config.yaml
norm: "batchnorm"
kernel_size: 3
widths: [96, 144, 208]
max_precond_dim: 512
Rows from block 4 of a small sound classifier, named by matrix and row number. Rows with one number belong to one channel. Each number is 500 + 25 x the weight over its row's rms, rounded and kept within 0 to 999. All counts start at 0. Numbers have three digits each.
After each channel's rows are labels from the 100 clips, of 14848, where the channel reaches its highest value: "strongest on" is what is common among them. Only what is clearly more common there than usual is listed. The data: single English nouns, adjectives and verbs, spoken by a formant synthesiser in many voices. In brackets: how many of the 100.
# convs0: first 3x3 conv (model.blocks.4.convs.0.weight, 144x144x3x3, each kernel summed), inputs 0-143
# convs1: second 3x3 conv (model.blocks.4.convs.1.weight, 144x144x3x3, transposed, each kernel summed), outputs 0-143

convs0.104:513503450458487457509465473465491516505479488499510507502516542478495510515507486519520529490511498492482437561526542478529485535503500516537496471509481514473484512509528460472518527508495454463492527567532470511535510546490483494486494480482513507525513479481502487500502469483505480538513528481463563519467526531463501532479463480469474483475484473456490537499504473502508484504474504492463493497476536484511457498492450502491508
convs1.104:522483549474486476486512473500524535479556498504492500513494541570519506490470547487509516517497503485474503560501456510480507513510510503486485484516463506488469501497463496484472492527469491490463477501468505535512468501474478474540470508528473528463502491510537494526514480532527516509455482510458492508486498490474480520521488501504505482519536541516480440481526493547477511495505488490487502485476532559558469476530509473515447
strongest on: intonation: rise then fall (52); /ɪ/ (36); /ə/ (32); /ɝ/ (32)

convs0.127:470484486498480512463519496509441452507489494479557488483474496453501468536484573567519483436508476498499492473493563483500516537504508510461509494474501473451483506474480504497480492516479521526500491536495520506488475510468522443492480527475467477522503501506526505456503492493543493498480487500491501502508484465491516499478501493506453485501505529485524498483492517521484507520499489508480442516555516533448487470486474506469511
convs1.127:451472502573493459488520480483481551496518486524502493475515494479548478546490488578511492496515500499494515515522524487508493495501501482522508511518532488528477496495550501527494507494523473494490525531534480493479499478476525575495529491515486551513514497473525494460534497527439489517519506507499505463538493539538507542481527518495497503521511485464528505454510537504511485465531527463509524496501503503499550464498467496513486
strongest on: intonation: rise then fall (55); /ɝ/ (33)

convs0.19:507478457483482522468442470488527454499561467518458530460482540487508502495478480471496485458459484481482485552491499531511510520514486519505487499494508494536515487472526501516482476470529501486500509505503444468476495484509479510506492501490467496511538495479498521466539462495496557502506468502508563525483507533513483483457447488514465504505533495514520478460493480490512530492505530517499556494463495477485523537461507499509464
convs1.19:481487516483551486507516477483460486488496469513509503494500486497475490521525498548476484524530489477551486450517493498491534480490474552496517526545460446468494508523532496470485470533511508484479512550540506486498523514561485491519478493514569485528524445508491505472491509511507494514504480487509497503467517474499450503522545523520495452484508503527477446508510535530484503515509515515545486464486500448503527521523509479507532
strongest on: intonation: falling (62)

convs0.97:546511510513475485503491518528483513533472532523523496468480499470473485513551485535495491495447462505471512539481497511501489531513497457475474503555513488501508506480516496440467501496515508487493510479487471465479501537459484501458465567482554525531473539494498484497528535473481473490509459494482479508541502509503490511489508513485487485527464487464484529469468483480476519494498472516472514495436481521497500525451472501542527
convs1.97:497477520536469466495515520495464517512493442519435496528513508493487483479467475463527506502513506500506505486478494488480490492477462556523506455532488497517516408501461509532479495509481524530515491507488521490540532467504509500465478504497484535523503491498500513525490493475541495517512498515485517494491475449468492504470446524505517490480454545506549537500503455525463478518511503496528471509521502525483483495516537513510561
strongest on: intonation: rising (50); /ʃ/ (27)

convs0.87:486479507509516533496447541497467500533546504496527489495465475466529492504498473454511495523494463516577508498468497540475498536440507470507506533507521463468514460498513472530554488519501545510477506530490502504529498443491502492500505484496478520501482482487508490479474507487479531506502489513498534524533489490504500459500497495481530483476458480457486549469516480516542456492517460482515489508506473491547478504493483521556486
convs1.87:508539492444483462518489500492485455504524495508515467475496470480509504559519544493494473500532522524496474493504521454497498554521518531440459534447483542510540471505527475500498505506460479452509501462469521487489527491477515490525493511494476526515505463499517490532498490510487515520492531493493475485477507507473498484509496474555486442544496442524482468498472492508499458522504532504494526492519499537490545477496495461515503
strongest on: intonation: rise then fall (83)

convs0.1:508497481533534511482527498538517505506501500460489507514513542521458497506461518405517524540507516478488479528477502480459463509500494480497474546477519524509494517496482514468523469490493519464466510506498486508510514544493487495472548475503463495471458508517466521493535509493511537589445487464499500480485490518484525494483503477480513519490551494491519503516481503496513492474485539544491514495498473508542510487484506451513540
convs1.1:530504460454512491543505494517446515444460482501469494507511492451484459512444482512513486495496429490538497491514439498506510524488506538486462566521479548472515464523474489497524474510521465479498463496517506499516503494499489505503507488488469536489496499496489488513501502464504471485492491528519515532478499466534547473490502543498464487462467491519458494492476496485509483493492471538519520491495495464439472490477496499502528
strongest on: intonation: rise then fall (96); voice: child-like voice (71)

convs0.11:500493492498464537497448484522461500466528502521518530473471483466544508506460514476523465507507500501497503473499517493530499481519504498514476508508495513498550518550481532506486490456464471481510460518471496564478496490493549469508506494466476520497490513490536483472545501471475507480517487545498495484480490514493513477485462471497537491531484504465496558497509511538503494504484411501523464515532469479492452492502493499469549
convs1.11:470531471506521530516596493499549484514543515474544491492507520503509483494489533549504506508493500483541497525473516479490521558511465482510449476502492523509545496511480471508473466535516472477471483480509478469457470487495499525505473518475512548527495545497526489492519486494482504495494473491493531484520467494504499473458528484506538490502500545497519495515511516475513524436495474510486546507515483469474520534506493506548477
strongest on: intonation: rise then fall (100); voice: high voice (60)

convs0.53:509478514508499474486528512457534464474495474457512486454490489481484498556487483514510550505455502449495478491526551425479508515495481525463478501521511501479536517476487540525494503534529489512487483502477494513523481482448490487548498504470517442518443464476517491499506516518488491505493502531468514563525494481495499460480501491494491543499454516500506508548494533549507499510524512498487482517461521477512531481497490511489498
convs1.53:492476470500486483490544476513464536503525566512501479470521520515488485528476486508493502501473561542538564496525476484509467491483492504509502484504506481475465443521455465498475486467505482481529522471486506471479490488494506446517481477477464508493540483556490473488486526480520465451451499517515448484504504517539488490495491488462487467477481520529472473473525510510491434498496476486501491499495497539476507492491507518518518
strongest on: intonation: rise then fall (73); voice: low voice (53)

convs0.96:487495482501522464499488508481511492525521459473511489542459525503506498456477482482519473535487550495482454529525498539543488529525497486503481493482518524492485492509477484478474499520463549471548444479479445503465524497500493515519483510510480463489458493472491529533513470471526530488497509548505475498502477532526531510526523513521514481532488498543494522517486517525498398484523511506495489472507523483512463483499471504481521
convs1.96:490527477446477438493506537510496515473480499528506445529491519488509482529444500504516521489441479462501496477520514512490467538526488499529520529496506506496460504462466502517521476481497453476538510513492518517477483469479486491546495495464519517510440506478475519487480494515466560490532541507501504514501509537489513513510497519482502470479527506508530482451509455533500543466505527512476469521487497520461536517483510523528527
strongest on: /k/ (59); /aɪ/ (33); /ə/ (28); /w/ (27)

convs0.38:460461480506503508456494499491482483504494461471510483528518487535547514512500483524541511516532483478534476452538495519528528500492461490460459524468507508515478526524510508500494464483513488504514497484531509484510516525484496448469480505505525485467470526516515527492523481519536506509511484511495484528532535500490537513509485474470485459516487447507530486525603527505501495454526441506547536525519471509491501489518494496499475
convs1.38:463498492511516495512483479521489498516516481454415515496516501492489532494474506541491498475525516524477460504515483490446493521509488503498519549475481511465505494472472513502546479482535497526483489479465477523523514484483484513508458501534488461498521496508505513492444493523486491515499510500485507497488476476479524470546473464497513513504523542441467512554454469467559523532520488530519483467526509529487490507526509470509440
strongest on: intonation: falling (51); /oʊ/ (49); /ɔ/ (29); /f/ (25)

convs0.92:459498500534531478498571456490487515447489476533482471488480479526516532469506489526485451504498466501534507486508493460542471457489511512501478516514472496502507533505475524497487479536538502529500467524521484528545519446518482521487516487494496507532457531524540492477540496511493498544480486482538528519489519525515526491457476511545501506493496476515463535528504522475483469485481494522451472536483485476525499517491459478504479
convs1.92:469497462579517486506525586530482535496485503507507528510492537499506491470512490547483472478544523524492471489456546465462519472497463458518526475469496515547523466512472535475496472512542517529502493481505483509512466490453507500492499524488523525505515475468515528490549483520508472507503491516527539530523498522523506472479536463516523488528486488502469494540493478505483485541466511518470499506502505494508529483514504500517501
strongest on: intonation: rise then fall (51); /oʊ/ (27)

convs0.46:519511497498508509516460505468528441466497481503466492491488476506562493524448474499497524486468475501499513506492499465528493493475508499482533506478502530526532519461485512495533506521484494523539516519491494484521498467458537497499495462489474512498488484483542544485488531557542494504480523501469508512539531537432493479462449521475515528503491479513497520490512498476500424479512531510519528559484526473470491508496462501521486
convs1.46:536517540510471518573472449507509518476496526496498488512494498497529502504491529536500493537442434500478496551496488493522488499528506462518498513532491500513524505524490514471546473534512490463506518513462528516481445456439498517487481504537530506478512507475505435508483507474484487471465524481489487520479503524562469486463494505517496490480474505471467500494493561485522480488490479502491502522476470507517471477492499514514510
strongest on: intonation: rise then fall (94); voice: deep voice (79)

convs0.70:504531484468498534497481513514476531440510555535503484493486505544488487527515494525512551500483484509504481536529517506520511490504493461514456440555499522579520515502504522502482503482488458503497489502480518486482514515476503513512508491529534542526513503464529492477516474479520482470484480451493507492448503536470525481467514520468460448494484474474460494472466447521476483531469505509507492531505495488489491492482506473519473
convs1.70:527488507467499499551466479517474524478480474506468508524522492499496486509495486440499520489493500535487514500519526515442490500484480474511493493511494496470491466517505498479505525475491506499439490478555467487504503455547484477553494505525466515455532499434498496484507476507492467496502521525483479479480507504551509509504468496485475484505520483502517462538496501474486561484500422502465510552521477539455507503509491467526476
strongest on: intonation: rise then fall (94); /b/ (36)

convs0.101:511534495540537484504493493476526494478527507506488525491532510577525489502479478533529503523484554486498460476490518527534474525489500486492514510513492466515516499514481503542541501527506476472546539514517530502494514468499521540497483514522505444470518525485491508519519502530526451495530529504466496538508545502523526520499491541502484509523477537511500497516593497517478537545487488525465522542496524531489510498497515496506533
convs1.101:486476479500494501471456491504515482534505485465441502487469474513474489534497478497501503462450474482531479494492451475459511494463473482494500518481461496489477523501494486495494500488456498490480493505512452519495457491500477489491483463459467456490505456467482449543473444466485514501471456487517516474514486519479501488471486484452501508484509479475457506526479527496507524487474490494512516512462447510465476465472479451528469
strongest on: intonation: falling (57); voice: high voice (51)

convs0.58:521525534488519525474479535516520514532550507505526545487461473471533495541471511517482500524527496515540482489485526495515478499513518486517506478498540514496482480491473498502523521539465535483512485463484481520455476439489491497492476527483463442471506441507500542536463451554527481476508492501490480515473514535500506485499455545471508484518457517508469517483520489495493523452493508481504494540526467499489488471480498499475474
convs1.58:498476509485508486484548492475469508537496467490518504512470463531510488494519533491478524527513474483552452495464478486473495571456497506532507484446530502498505505522491484430503522490455493512483514493490508477512548509487489520532507484508493516501512481486528463524504527467500507476492531441499520500491497530502490484487550463512506458496554557543470525490499507486498479505526496473475530537492496485489521497506545531460525
strongest on: voice: child-like voice (57)

convs0.18:472431501476483512487485530502478490484498423502509515499504499463537510496514495503539487480483522480434449502482535498508444502528499495494525483464480540458504478479472538511497505514480508486515481496473473478514511501522535529509453502507491485549461478491510528499462468489519524543504536504492475543509500507477523504477505505478485501542466499489472524489556464541496447469490522519530538495488512500510496459501484512511523
convs1.18:510441485532490507519515486484453471478484494483503514502515538492471489497470489534538516502545440455483512502514508508474483484479484497528449490500531433552513492487486516524483513520512512504489479473508499505495514445515491559499494440502546524510459533537496511493512487503516460522496511490491500503490487490475489497528528507519494451510495500508499454476481520509449491508505536474466442465540495468482486462472484520504494
strongest on: intonation: falling (83); voice: low voice (54)

convs0.40:480507528544478481484508508522498518490467467495505499460495487489463503530527492484486491537500542494458494548478525506526521516479534469526508466541539468539512471487501518450491479495506487477463471474517458441477486517472472489490506498489504504494524489518516470474499517452433466485477462518487492499499486537460498493506512469537469497483509500536493519474442519498505506453452537556478481520513509499477515503495474491471495
convs1.40:461495491499467446529496536561544534465491476483481446508499481483490470523483469503497475466546560479518470469444471466500494471511516535513480484545488463502516494522484529516447509524509465510492512496479510515504517484497490490539496509466523486498490485501483527512445512503495509481464508527540526543522495483501500477480485468480482511500491516490498504478484487517506481471442471498473502557522519485468515497533504518544512
strongest on: intonation: rising (84); voice: high voice (65)

convs0.3:505477449515493439484491501555531469492474491503481493537462507495505494576511518486468539467477492472510467545468519508472504495515496537493507454519503496473532542451476490537498497481520485508500479489457484440453529535481463455512491493512487523481494475491501494491472511526506513515480523519473496502498516496466502498516501499499483587517455460449481492502495504484503500477498493525524504473534512509527514479508490498498518
convs1.3:492486503479538496512477499521485504497458516503512506527501443499514542535495502497489510496507494523511546501569508498498506469494470512486503492517519492545490503512494483527505538482538585509506509505551488534515501492514479512523526492490498496532501471513494506480490579496483495501491507491546543520546517515516520443528493510483494503506529488444436504509452505494508498477514502492516481482513476529491474459517575471504527
strongest on: voice: child-like voice (52); /aɪ/ (31)

convs0.25:512466474512469492533466532549466472506474490530444460502513533484481496511545515494495490524488538522460483477493490504521520524513512497491513485475500501496448524513493532511546494506487498480497530501482480456477479481494525482504471502522492504492500506486502476489497479510528507538509487481524518456476516502476509550483500477451527523513531483519526501488463478520440458529507461514532523503492540536446459447473480508514560
convs1.25:540499488495479517536485504512539522494483526502504495495460448533455503517536501499481492525495450513492487524503481494538472511515537520534489513499543504472521515563487526538488494505510436491459520488520518516496456525490554487539480494471535505482494484520472482467479532486500517499489484493534484458504526475474524498503470498519483541494521456442512447514464493474508496520484475537524477498537488508514478470494534540525503
strongest on: intonation: rise then fall (96); voice: high voice (92)

convs0.47:487503489535477443480468525504506472522462508454500479507555506514508488522547491491505506515541525489504489515481484520502477469474536474483497450530539502482464479531502482456483465493460506488432483501484519461526479494491514497513524517517456517478517500482525446493512484467438549466503495483488465444536456472490477483503525472510488479485483479501483530510489508482523483502479516513505488527495496488535488536468471502525483
convs1.47:510466471482501495508506490494486504523481480490511479489454512496503500492494414499539483488469512484511536492455486473503474464476511479474475532497507482508468496485481501472468525502488492478482491493478519522453505536509475561492476525518523442482468474524504468526459506538479469466473521476494504489520531513475516518529440482487490498501498486472450473513458486503517471487447480518474518489451513521475473482465484475460463
strongest on: voice: child-like voice (83)

convs0.36:536503462527475500511515487501508547532466480494488465503525486483541479488515466494497506511496547524413486514512481501538516478471570475489496475488510479478485494522458529509511480492483502489476497448497503467464512456529554461508504501501543484504520507495486499477520514486432486496505491497463504483501505468500500510512497474530569509487474475501477508488464466524527520475492509510528515479535455513527512496478466473531492
convs1.36:549516501479510561516529508500527493532485502506525484517515484477515513526481495493496501512498550499511494500511438529497502458508534470506502490475466530504468447505469476520509506515497479472481534473441524507485506471489484535526499467495493530499449440507548535493489497520467521499535517489529487514496482501526488452481496518496489547563478508511532485486532508473543516465473522493513500494546502482534443498495487513538496
strongest on: voice: child-like voice (62)

convs0.103:521500479500498509478482504498444485482535481508481481498493454522493501520489500492485460502494515485451460526495495542472510486525519465529437498494467511492497471503494520514500522556470489569502492499499523514492469465522522491488494483500483519493552515517473501510458553475494509466513492531533496465483501512509465494487480452472514477504483473514444472506504476506523495508462541483556514462531453556454478506494482508500478
convs1.103:496476516512536491476458499489525481496502504506460537492476534498495521526479476485485534497512479470537471482492522491481514498499500482497500526497480472519536491432506484544503528475470513524507515476558473502481458515485523523522517486483497481533468537490499548511489542528466479491552513524504483483522490480475504481457464478554480532513499503502542463507501482480491498484498499522496547485536546474513569489478472563513494
strongest on: intonation: rising (90); /b/ (43)

convs0.135:483543496511504521446510500521522492478495480502493509495491461490509501529478514479444513546469488521558478528514561523484507502489457469494511500534482485516486468479513537485471513525485483526490447494494520500481485494505495483486478468501484463497502511512505568487453501512477513536478486537466532498491491532505487539515467509498486520496536483442505460497500521468490511474476521518530485495508461547465462530507471558532519
convs1.135:523455508517537456507532482476495509479480509455520498514495520513533471478511517463510521565478447465453482499523474470511523550499504535492484475531517483498509526509511504534490512504463493516494487476510554496494494546509502495497524493545483544523517445499480529469461518478478455531530521523480486511512490486475516524507500499547489496490522533489542470462489485481502497496509492492477465449542561504521530510489510511514516
strongest on: intonation: falling (69)

convs0.83:495515498511495472515462477478479499495481481541528489521508495543540522497498509494490448463533499509475442488524524515481520540520492526518508475485495487506499478517486499508447475507489496489501472496492516476550516523474545509527474498480506496494471497482486475540513481489462587481534480503459502472457491516492521526462487486488532488476522512532495515466502453505465473513465492460550558469501508460502488522452506471497494
convs1.83:511517482484501467496532477459506514468513497537508504464531486507505506515466517469519495497454496497574504488482486450547495516467465509505445477479518479469537504528510490494485523527522503469483537509514480495575496506473516493513520475521505523520481508520509552503501502478466474458495470527495467512499500484526477482490503477513464488499535474510476506529528484482417551504495507475443486514520480462490503497516488499539513
strongest on: intonation: rise then fall (78); voice: low voice (51)

convs0.98:487496493558481542487473543493489546525505483510490529514447464492502493524497472509495472530509498503463477494487548471489530504453517489496482504451515501490515514524515499489482467479498493534474483522516495526475530449482552527498509523464518505530494451468472517524493492556471476499491543491534485503484514498492493500489483533521531537490556498490431498492507482500463487461486534493532444500533489482461511511508486489527497
convs1.98:503508502498462474507487492487529510492483521478488493486470506495497452483513484521506490541471522540522519488451479545490475504482486554491498482461494511523536483509440469481499508505499552540507526481486490443522493466481505538481469510496502469529493498465494524507512458476542485522505497511459516515483467464559485481494462518529484517516503527540465519530510471464527498464553499494504510506517502514477556473495470556512494
strongest on: intonation: rise then fall (74)

convs0.114:487479472488477445520481509482453454507498520499481521467497495503503485486500462490481532478480513452476527498497498509498512478500501492491491475538551491491510521486482477525478492485485483483534465511493504452497511551482512454526514497511489485494529485456501463494482482489477528492497462503483437513496512483454480495532512474480508533549467461475495480555528441461488485519500503550488443500490537515524496533477530530458512
convs1.114:499484454544506503499495439466484488510481477499533491472461513488429486496482500491514514484484463505467525528455510505472488490511472510469472557457498488520500519504493526509525488494474464529487498501517465528474473561509495514490476500490491505513493494501474507504499542457483477486484485494516548507533508489464562466446461489469489493489562452488468529480463481512504486483479498499553511502483468482499495470501513480483498
strongest on: intonation: falling (59); voice: high voice (56); /f/ (25)

convs0.15:502495446529477444495484471477502531511481490471526493461546492523472516538476509489479516502479530500498487497461494515493488497478489501475508492510501488512472512503484516521515535511505498476523466479514525499541470482544509572508545485509451496496533510485568474473505476513489480486522497489528516525472473503481526450477485489495583515513449470474504499466459468491509478508450541476496504491521524500487499511460500511528477
convs1.15:485460502534499478512517477427480445508509470497504483469489483455546481523482508469542471492482460506522515508517525494489492516501507492471481487521496505508526509496511480506475472456495498520527491457493508438504501482539505511539461512504505504474539476478538475506486496528471499467501501478478500569487540467520503491498451517514462496530507553521465520524476484502478502526497489492545480480502473451521480482521551510465501
strongest on: intonation: falling (67); voice: low voice (52)

convs0.30:481495488470525490484518541553558499503508524484451453520472493474489492517471470478459489559496475480494506505498517487498491488568473526511492483456472493518501487460483528511497532500495432531504501507482481514425501482472493552523478508518498490478508491539520485484484505518492508503487493515539470510518486471484488495513479481486478518503501504476503531433506495544450515460537512497468472508518475479504497523541511486471494
convs1.30:492498493481490525475495419490498534479491479486485495538499484490509505498459480515551535508492480540502523490514499474475478510506452526541513501520515477496478498522492487531440517505508536526481465522481462536489508499522493467467496506526482498550494511477457462493504549504504504498516505484503529506537482480520481486514496540502482540481510520532518503495485484497495480450553463492437485543502549499483539558470525490488492
strongest on: intonation: rise then fall (57)

convs0.71:506489491507493505478448535462492486466509494462489519484481493484515464558488499485479462448446516489491495499457505494488483484511496530481507500491515496477531469439501486546502515533521496533511505536477532526492482532455460547478481517496492477505518479551478521488483508525505503512500507520482478458513508541507495502447502499483466513482526512511511477515464416500498516472518573501533497525484472491529509474495502474512517
convs1.71:495466508517517557522507482482480522493494511486513492522506510489540512459450493483537521532519503510495525534521584508472484507466512480508507510530472454566495445508538495519490501490492530492433485509488499480527466528542515470461528556483476501490535497471475533512555470495499489498493507507481483530473473494503522520516527517529526512492461488501493471519508493476515566489495487474501505492478515505532498499521523509497470
strongest on: intonation: falling (63); voice: low voice (53)

convs0.136:481490523507483462458472479490531475492533522489514483481491518481503465522515445495506461496467528490470432467493532532494503491512535511532533478516535495490513452487491488485522503538501514508506487512504489467489502512505493476548475501472493479501491513522534498509485484504442536529486547516460482526518501482488430503495443504481480473489480479465518493476543482457464481528514496489541517491468524505505503524507488489577507
convs1.136:515486523489490466521515535478484532513536512518539478492478461525530480529510539474476538484476527507495536488494502467486522478457499498463541487519504473470510490545500476494475493457470516478507484516486474535528510517509472490514534530461468567478447489521491479517511496546467511510507490504479484490485504462482476550489513554520542500512525511524487492485503538460471470474496467497469446515483534508519500453480523495489498
strongest on: voice: child-like voice (68); /ɝ/ (39); /ə/ (28)

convs0.120:537487504500511504505475485495517470465502496486498499493539525484491494504474475505496518461537514474524456462494452508504545483519510454474482519469472524511514498528472506503532510490471475530495491528520525479476524517530519513460487510472491500520531579472504511466502573514546509508505502506473480444484559520480490455488508482493517462508532494541534505528498508507514507499490482476502505554509519520478521550470527535465510
convs1.120:536514462482526542471505586510509459532496508502497491488510536556515502486500498487454523502491494568559507537514521502533522449506494497468509489472496475476510503548511495511501478524517499512494548476513498515538470485527492532498457536505478459461491501478491481523541469491488506505456493512506515503490483514492500474507504493455509532490488453510501500512500517498540546510485505500529458476470497549488501460498490529481474
strongest on: intonation: rise then fall (81)

convs0.50:522486490519504511536437509576520490536500514504513521534500493493503516523513483504483491472525472505503479525500511513536502494519486496483498537466474535505481505470479535508576528510489494490476495464510494525495526505498463487469457509495507478508510546520508513488452488534525476493510494493496513502493564511470540478456521540500516447491498555502533481467503511494488506505520460444497501495562473554470482516515495511503520
convs1.50:501488467509538525524490533486536498487492468502506547506461507479463502513529479458461537489490476458541468483484514483484501527478500496524512487481556456485531477466448447459506523482478496522480477471474474460504479474487465464491481442491507496510501505490543454512494492477464524471495458497512502482488500483493476487505513489516492494540469499491534458508474500535527500509482485490488489454561485529516498506466518527494464
strongest on: intonation: falling (54); /ə/ (27)

convs0.43:474518536504474509530522481546528527521510520507490491503530471540501476513530524505488482485499552504456499481479515493544474531459507472532485495501523467494494504526481467520513514546539489461448460555499565490533523492517509480528492514543473442471495476490506502474512493507521521508469499492483501493506528490507482482491481462516480449494503511441475525465467519462519521511494477525500487503527495507518531506522492497567504
convs1.43:476491533518543499493537484495507459524477502484515466463466506479486512536522517465536501506530535477567532468540538491506525540470496488513523490522497501492507525509513490504495520482480502547512461475559530491514492492501477483505482482486475493538510522498547540516549506497521532521462453465537495481490520537483469516483487499491523483460491516460511471495528523434529492549471497520530498498525501479493478474506492470497487
strongest on: intonation: rising (92); voice: low voice (67)

convs0.54:526481524483466451454507498518489528525519516491511507495480503517530537522504456475517499473483489503459521461494494513529534483510546519480531468421484502533575495510511554521525499458459483483532528531505525525492466484503498528494486498492477462508497516533515478494455525512503482513504516508501478496500487447529540480465501512483501481502539479495508467506530531501484492521485485442506535534511515492448462505507504500491503
convs1.54:477474487475509500491464462478471497514519523520483478545555469523492543513488505466510503468489536517535495493494509488501483548536480459547502499489477518517519475486504507507513522486495519493475498509548495461493513506487510526500532512497493454505505520525502485520526477473466516493469507520449465518489502467530506477491543492491495503512503419475474510485502505465429467479500496493467462574501477491467483521490529510513553
strongest on: intonation: rising (54); /aɪ/ (38)

convs0.8:499470482437515484481534536477480512483556493481466519509529509486501506546477533524490512503476485489518500522562554483483517487493473488527483512532501487465517492486503500498453475463481505530490502478468490475458480492506500499512484510519498466472462469519543489462480467477465531459484479470509503544536509504512486566516532504476492499472466502469529492498520517536502531504479508509541483502471469524552534510491527527511472
convs1.8:516534521470526522475521526489531516535469447496490495465537512499467506462507533524525510560548490501462508486517490465504506462510513504468510538503518515494501547494532482509510482496482534523497499490467525554558500543495524550509550517485503497524508543527465500471504528506505495513457497517490491478445502488510501564509482504492526527509462508480490493468520445489527471511489531489521501504495501493566511501489519496495511
strongest on: intonation: falling (93); /w/ (33)

convs0.109:472481517522509474483470566487500518500482486511513509473500448506462505502490500535525499510517499467488510528482508493507501482508503493500508480469468519496496510528512464533517482514545491521473460524466483501495506501490485510477520538518485483486498475512563466479447527527422505516487465515500439566532524515505496483505532523477507517455477537538462497510474515500526528520449475550501503531494486496517495531485541479477492
convs1.109:492525544461497504526509467518497474481522514519504488482487485486481510575499515484490526506474526481502502478502492437519462490527480496497465505472489419543534493492509487502502498470507498495507520494497518486501490544509484534566516493476483530507497480504525497516522522452485504514519566533494451483529547514501490463465505529494473550513507453526525543485482476498515478471494507506479538525507505486494524482499449498534518
strongest on: intonation: rising (72); voice: low voice (67)